Weights of a small sound classifier: arch resnet_bottleneck, trained on melodies that start on their tonic, played by one synthesised instrument.
Rows from block 9 of a small sound classifier, named by matrix and row number. Rows with one number belong to one channel. Each number is 128 + 32 x the weight over its row's rms, rounded and kept within 0 to 255. All counts start at 0. Numbers have three digits each.
After each channel's rows are labels from the 100 clips, of 14976, where the channel reaches its highest value: "top examples" is what is common among them. Only what is clearly more common there than usual is listed. The data: melodies that start on their tonic, played by one synthesised instrument.
# convs1: 3x3 conv, stride 2 (model.blocks.9.convs.1.weight, 128x128x3x3, standardized in use, each kernel summed), inputs 0-127
# convs2: expand pointwise conv (model.blocks.9.convs.2.weight, 512x128x1x1, standardized in use, transposed), outputs 0-85

convs1.67:126157067150151122080179122078086098123155129080108138109060078126164099151116114103160058161114148117141136115125156136138220096149163075140157157185121123140082107113139067096134143098129066140174175125163130119150117128132141187046164145102135117109117113076136215110163167099121150122145097114213112110117117136139109119099122141145149188115166168139131133105115094181110105138141
convs2.67:118112143096070080082061113170156089140126160053140116116126164090101141218077074183092158140133109118071147116126145113135082103151120164105122098088076109081119139143108118179124111153073120166145143108150116136121107159115146138152117097101104151093101227
top examples: flute-like

convs1.97:094120091147070108099133132149118134095138139125137177116166108086141138133151185055169108177114086085212132127145128160114083174127109098155132108137137102141130173156124130137138105107105133130108120160092084108155169084082126106082092093113144169113157195113118163196143115146156118142179136088158102071100139212127131164061132117089176076101092117163092133145212116157155095129131
convs2.97:106102080047130107153109104119150186112137041105075140166121189140150147143068104092181127180120170111164162172117109132127125122131090076089115133118168057123118084131080125177100159176095114106120145131175160166163094167142181131103140160056145117031122139
top examples: flute-like

convs1.52:141091143144068160101180187120134138086122129104130109107153136188127187120105089181182138109107168141118137107083065077123177137151114111134093186084108154104178186116133084206070146089119108078125133154131134129110149145134173135068160122148119139115099126098125127137128092119161122079122086093113100131105148165144116156248140107141104113133148146114097169155175116071138149142079
convs2.52:163129131154082114081126166161134156170153118121153143107108111156192088159138108089098118174150106118086125116208124107090108026179159092130114106113095075092080119117122112099116134169065138099131097129170129101117113112120147084080175070089155150113188113
top examples: blues; bell-like

convs1.80:124177161165136139105154154160095137133135150146103140114077131128149085129115099188113126149118164130178149131095136085141130172123139089147063187110094136135109065134137061149062140112180118114133162038159139098163096107103118196028160119131189152083132142138128100133062066152123122127143071123143119158135189122130183095136105122119161123114106173163078131172106117143111164120141
convs2.80:071136151116121141124086176097109133139195151092122117157113184180121087128116113176106100143146093140140097123105111073190161161090096185103124151062072136138123123122109122163152135153129123097107184178126156118087105140148096069176064109107142114171082144
top examples: blues

convs1.22:150130116139151146112156152050113107150182138115141103105204105180149139143137150145156133137138135176114131176113053133082171138118168125198075102161083161100141163080158121107110099074156114102151084121098149149194146120143155123060127184172136126115137114128100131161130082100134129113164053155118161167138077113129146150098163117151162094141043135131068102133128106081094094160091
convs2.22:108119156165134117107163084061190095148135158134142142127083182152191091166116133156146165121130103164120083111151101115138145157113139100106112145159122115133125117146199125200148093156097143138165134141140170148034139126104025165130132163086083169111109134
top examples: bass guitar-like

convs1.12:128174126128129135165093131154072122130166125138069131086085122103170108137094109134152093116095116121084139177184111095107119118102126188111124117085159109108120123183146119110116208160107117132166132159113082150126132125131155121124108153143139103110105171117134120230100181107107145174148086049118172147195193114134115130236098131136126106109084160097104114116144101167093064162105
convs2.12:110116137091205161155097095114150136108066116163169162113121141123142154144163130109149137104133073139179153089119133160091204089105049122119129144133159118085092125126109128106110156128119162117124149075153152125123094117129144151188138125123130121102079155
top examples: major pentatonic

convs1.81:112081152136139118137164123153108122186158142142148184092154114139106071149140084111147111146127118134154163080098076170079113100123143152144119089122126105178138111162059127085086146114134135150091087135172134135129060175121110140090090129145160167160140187148148119080139197100163163132143070128061102143102126059144104083097066164087199141147152192084106157178122177134133132136119
convs2.81:127110152122111087135098170167122117145176109132062131137151136041097184154139102131114154105128185196116098137120074117116097169177184170132155192152165149114105249188123168142157103127165128125120110158182173136129158130148151074106157175124077092150063120
top examples: flute-like

convs1.111:129165125111124095085101143152103121060120080095159122123102113168133196109140124140115175157163124079158123057136133108142134099068121086151180135173125145163121160162136150105112112094082091113181125145144117135198155153131155149105075092165123182151092117089143127112157091088100128135179155150142159078119077183124083081117098206167109185130158126186144107075178135107120132074117
convs2.111:136125078099146156134124138108106145093112137121097143126158087108115114119180127183153158105129158155162111115097104160159099105113052156134089113119143106155095088116138123119238138110149178121079134145062117109161137118133128079090134179155100116147124151
top examples: sine tone

convs1.49:091104093123131138091141153132166204141107126090112144081118137190102152094152089146060124103152116142145187116134128168110154107096116159131133120073170128120098156131139073169150172165082190139100066124115164113120132142105174098130110095099122124151145139128105124090162156096153118121062244151139152080134143099111082145114167147065178083167075100154175115133165174103115109155120
convs2.49:102093121142110049115244107124098105097163173107164106155145116149089137096128136167113107124128096167072151142125150109159163182096093147151132116141111094137211158138164123099086072131119176103189172168086083151137124104148133093221082132136095164057122112
top examples: horn-like

convs1.3:056053124127131120076136077091087121123079124121136037131122126099104195098137170103106133140142137180110094135136191097112131145171163160206132139135154138124139087111144152138118161155183069069169119139136166126121156136146105115118083143151107129150116151129145116142096128149152140146102181113165095156178141090106206130088130088173107146065123183134129152054117149091150127104171
convs2.3:103121088132174082140069115191207105094103174152164139099149051168106144133073167187115174128110137144089110122117225117110120197105228084134180181099147135104178064157088151182112108111069119114083113159141134146098113111158172127132122090092124215082118145
top examples: square lead; clarinet-like

convs1.6:108112147133099140171120122181053129127147144117137138160176152126096144091149097093118073156109111144104173092169116162110159131086096120109158158112096150142136157213158112125074191173118127095135112121099156111145057121098099113056121081093092103132137171098106182074130155117120149106187093148138161119114174071130143146204120119123140132127095165153088125185189162149151060146096
convs2.6:144087117131207111138084073107099130186136090176088131090169162194138191109148106119162141112150136111100114111108138205090113170169096093106129178129124075143165102137117158120158132143145063118000146116127148104093099137154185189117127164115116218121124125
top examples: pace: slow; major pentatonic; saxophone-like

convs1.90:118080139109182102105136074114104077086109111101155097178160106118148190129162175151118174175205121154150187078124152146144127159127138203087127095137150143133130094129138119136124143165057166092023139106133137140149110111092072131159171117110119085133098129106105075127069133147111115112125101135151141113131120114125175131143147123101170137146073072125165178069141165098141158156187
convs2.90:126132108137137140178200163127119123090117098112140095103058145149133144091140124143098141140092037148150142131111115109102113116123198103129148090169107145132118156119110158103089117107133135177127122117136109131160171096091106140155109145104132153150171066
top examples: sine tone

convs1.112:161124107165121125166094143158140105155185098152117154094138215092141124119052110071084127138120145086182126187085132132101167066155133111137184046083160085122124061116139104135122079161137089126062129186132108157087128143140120191171119107122139130145174142164116094118079136162163154109103195112129163138147172145141148108116068119143132082138115090140125133151123151083149106163111
convs2.112:135078104084063144153102159104135152173209089105094086191112121186110041140119079128104118094144062172122133126111185131152082133051120226153186115165136094103150147126130164125144134151098123149165104190118133123104148194140096107134118136134134190134117062
top examples: horn-like

convs1.72:185121086188159170130138167124151167145126200149135061127119091137103134108149150178135139115122096163074154107087134082080126110164103182096104163108092105179128118115087102158120170124070107182103118113123141115101115149178151115135070101113112134113138111109126128079116173137078100145126109118138117169128162053119134113255128128144098097150131156163080097124159124095164185124150
convs2.72:152082123168136113102090134071142213114130135101114128127134102112149128117139145105135146104109125119141147143050135214137134100119181144106146118114120103138115106106107131197085244117183106095130125117154099118183124120092082115070112156137255091112130128
top examples: major pentatonic

convs1.105:088148112129188127200103105118041144130121106139117123070100139142119118140114060161126137138130148123179092135099176178109101119124102151100127109119106101116142113167104143087096185083072117158153110158144127140170212162112121114108187126105046160103098140072132165100150104111156084138130125134110121111198179164160117157132144138138163089133189122145136168083190133172083093097098
convs2.105:124115145130140146145115115133118109108132123158117188098150151113101098171135190146132156111104132131119169122148135152140128118100091061173136092106044113111155080101107121168138117124155179139167166113125134098169154135177203192181103141142125183132161123
top examples: major pentatonic; bass guitar-like

convs1.31:153182134168112120120134118096149125105095118094161114134131121144136138096134126166143149158182064061106160184201176101155183171151190188143164135106150126171113161050205158182107134099088145050117128120118126120144101069107113105117083156112124146118186130090155084136108131060119076154125094110092139123116149060093136118109127141118154101138135080185092104134132129112149107139128
convs2.31:146121191109116120108164111124168111159131135168135117123137082106152127146115081174115152127143110104097151142166116129138176128113155111177152138145130116125153114111133112184104145131101108128087071163087083121167133112130116121121103087168128126106079084
top examples: bass guitar-like

convs1.62:123109123126179151135174161130151118200111152124119144183108137150128070117130163161127114140095135107114073121185158086146124069113146139169097183139162126121153132120190139122205138141067160060127122115112097077158127116088088088123116154085149118107109121077224115158203133088130126147161095104092131144099152100120104109152202121183104177100104095089113089128085084139152130112123
convs2.62:150125194120172092137198159147106143092134132177090100154121122125142101153135096102116138136171162148101091128113131216185151137187155113122111113091172187149121125179139160124099167129156107120186127122160109144091163178140106215129079189139149117104136196
top examples: major pentatonic

convs1.59:128145116088124107166124094173091117071162158077117095102177114107059106135066164100072108100139089130168097152129219166091156166137126140100136139100112102134102141131107173144124111158157130152087106125089143118150125120040105119144114100179123212182142149116153092079131175153169085152134107051102129118138106136089146151159155131150183178116159112175138177132171120155114125117104
convs2.59:122159084097111134115150176120155090101116117177105111124092129116119057114107077121111150136130145058141091140140127120151123113125129122098187122140106155117152109119128155055164090142185131202112092161167127118082091074146100096095157126124084129164148136
top examples: flute-like

convs1.57:149146114142109129090170130122076120140120135138135121151131093100050165128207168153110119152152176134142174164122135124085148120201136105159128135128167135153121103113137134119114102104130109115044079134149177079109112134114082141107153103094100159104181172152086062053073110150114137114099150197139171158196146059126130097101102099108143109143102119128150159099152107096142136186206
convs2.57:140125107162098095175112078085124114110143174065064126091166104139091142114131142121137137127159120121141114094136151139142206116099102103123078090123124105122132115102118162066088139116095160172155097133163122134112148113122144133101109140145130121109174221
top examples: phrygian dominant

convs1.106:146176200166196116142090109121059098121153132140114185086131140127111202081136124118153115166093170117214158111172109164081153131089147140117118143110183135191116184129168139124120149143158113125115064139115138173088121123087116060137088091122114096092062096079109143077144149102138149055133117111153174151105143168145105132129077115145126096178164138092112141120107161127126110136101
convs2.106:110091086088151138123115124203067082142048127084097153091163076141155177092114127153108122128121111123078119120111148178146116108113255142062086144137127106084117166134186102138113093135106146097064090119121099144122124096119087157136183137123089112088131133
top examples: sine tone

convs1.71:141136179135116110112154166108209143138142096140085100059155101130063098105132126134133111065099105145131147131086103207120131099113092103146122124156086120149161124137129129215181138163128076123101128137078144102112124120111114124095170100129163140167230126191123126075149132199164109069150143209094102133103125086111136113163178135098126109115119121111121111109132099119114154161192
convs2.71:153245112084155108142089162173134157130133131160171106106128119156124152121133121141113151104145116145109147074144171109133119109150120175106123130119131107090115145068141091135128107135083199114109153091164123165122150111175126144155172115161107080157085154
top examples: major

convs1.14:134130165212142125166163175127107104158161129140163103153135127201157113128153158193174173179106162104099099151124127178143104118123159122202138112096079129135073119134150098168102107119112119098157137139135170076059091087135130124095087095136131054071139123121105183112085077142116110104118084150108094156141164062131117120093087112156104132122100144105148184166088164097184157101124
convs2.14:149159099167130166112119073130146141109140048135112114165135128122137152094140185103168119171111169114153144134154120121127124131134148144116106093136158159119141071108145084141159129119078106145105111154185167131084122091101085167111136079159130123250127094
top examples: oboe-like

convs1.70:137142089115154099177087139162121158116107151159131138138139119184107090130158188155093144112114148093063057133143181074142142124107148124095083176117086112143135088160112115115137228124092064137159163113207117098113126162185114115140144116170117165101106082084106141119125218068154140146110071126125136103156187115117099101210117115130117135158152128132085098126166128110100124132126
convs2.70:130128140208059134248138089144108156142124120156173089163153136098100142126170079165138125133119109150093159123116135160149083130073121112208118102119133142113128122052125138108128172121190148130095125096071131073142118098114123102087139156221159075102115155
top examples: major pentatonic

convs1.124:102100131117153154093125167145162173157126146127173142091123190132122195154111111080120189146086170112180118121076151172130119100122130143147121085099142043183169129138079145062163080099052119102114113158197086126091093147116141108182179140136127157107067182103140092111138168105132126124121122120112108139083129158120124073091119151162137157120131161144129142165174054098129133076135
convs2.124:117192162137073159110117114107117135163097122155178132126109119187093130126132106119146123090098132136150123115132114129104086153116137151152117162134096123171099182159066169141076125125165239140075139088158180087142151113105147139116121111104119152160092115
top examples: sine tone

convs1.107:170117142077184117148128166095110143171179175107163158121162135184142101134137131157162117107021147079195114146137106128064177120090107097134098110110081092143177130127120131090142132193097162112135123171080121066131105099157129165081121169153126164179115124087124142126153148116099051135153089085169164137116166131159154147163130083117106101097123141088118088143197122114100121118090
convs2.107:095129141162158147128084127065115168120121149119173100105144123093129122164100114164137114150112138124184111084116128185070103122198126122116166139105102131107159094107063127141056174106189127121117172173117137108112130175098107113152122133086184141108122147
top examples: major pentatonic

convs1.98:128097162121158153180146110165117145148113098086166117133122166168149093132187116142107117164096117118151144139180121178106089106085178099109131122059134034151159152147119114111135128135087093148089059095107159096164089142123156113115137103129103173116112093060164126175089131133082104050164084122128167111059109149125156107147145124138177143162168182122156128216138155130156141078123
convs2.98:094065140147070149112133112140095112102089127105137163163151152170137076075120102090120125124110154188123146145142148138141146147142117171154131089109170142139103106093113096112136117121111191149181136115071111163106107071115096106119141146165114097189126083
top examples: horn-like

convs1.25:139161110127148125089163127127124119120138188147160049138122066204081121114136127162063158131156087126105160097120123081194146107125129126122106164162115150102095131095137161129112138080149114135148118116178111106136145163078145184076072107192142188127139164158145175133112146097186172132150029066135088116140141090108164089146093084154104112120087155150121168092119133183122112152126
convs2.25:101143116169106142129167107134139189169166118187130148173144171167124122159094103070147076118159128130090175155163159066136109191100098122085167108155137119094199136093138152168102189194149141130104163150162116143145107124136090148114132127116208156098100127
top examples: major pentatonic

convs1.46:158172130183154153118175130153146133102176072077183047170164092082095114091107117080171121076134114093135106173159207151118100169126187143141168117091114139188137156147128128113135096149154122124129076077120126094151122075097109078105104127100165199140091077089102120173113158136117139137115092154140167131141140106093069074115123126141152122133148163138082146150113093105180143172146
convs2.46:145072120164084160120148143128130085081143124162160136157083171123187042112043135129113146111139180113072133056160093137145136171120061121159105147133070205197140183141101130137117106118153072085135162147175176113118114129137140110088174127107121135166151113
top examples: bass guitar-like

convs1.9:126111090097111152112109132120175202142129100108109112061093086183104143089141143170086176097111106109075140151112151129126116090124139115122103117095170160152079115125147174149137100164212123132203103140131166047123147120180099132167142209123110152128187128112172165111123133123106120121107097117109127107145124042131144194076082095127147103140118128118183117165159089106131159093180
convs2.9:107109155090087080132067138084135142156126142110096111053119158156144189111100156132093086060109152156128020109117159085085087132183135086201151107159138122154153108124082114154149108114144111131139170145159192145150178101148156129126144145138115152100123134
top examples: horn-like; bass guitar-like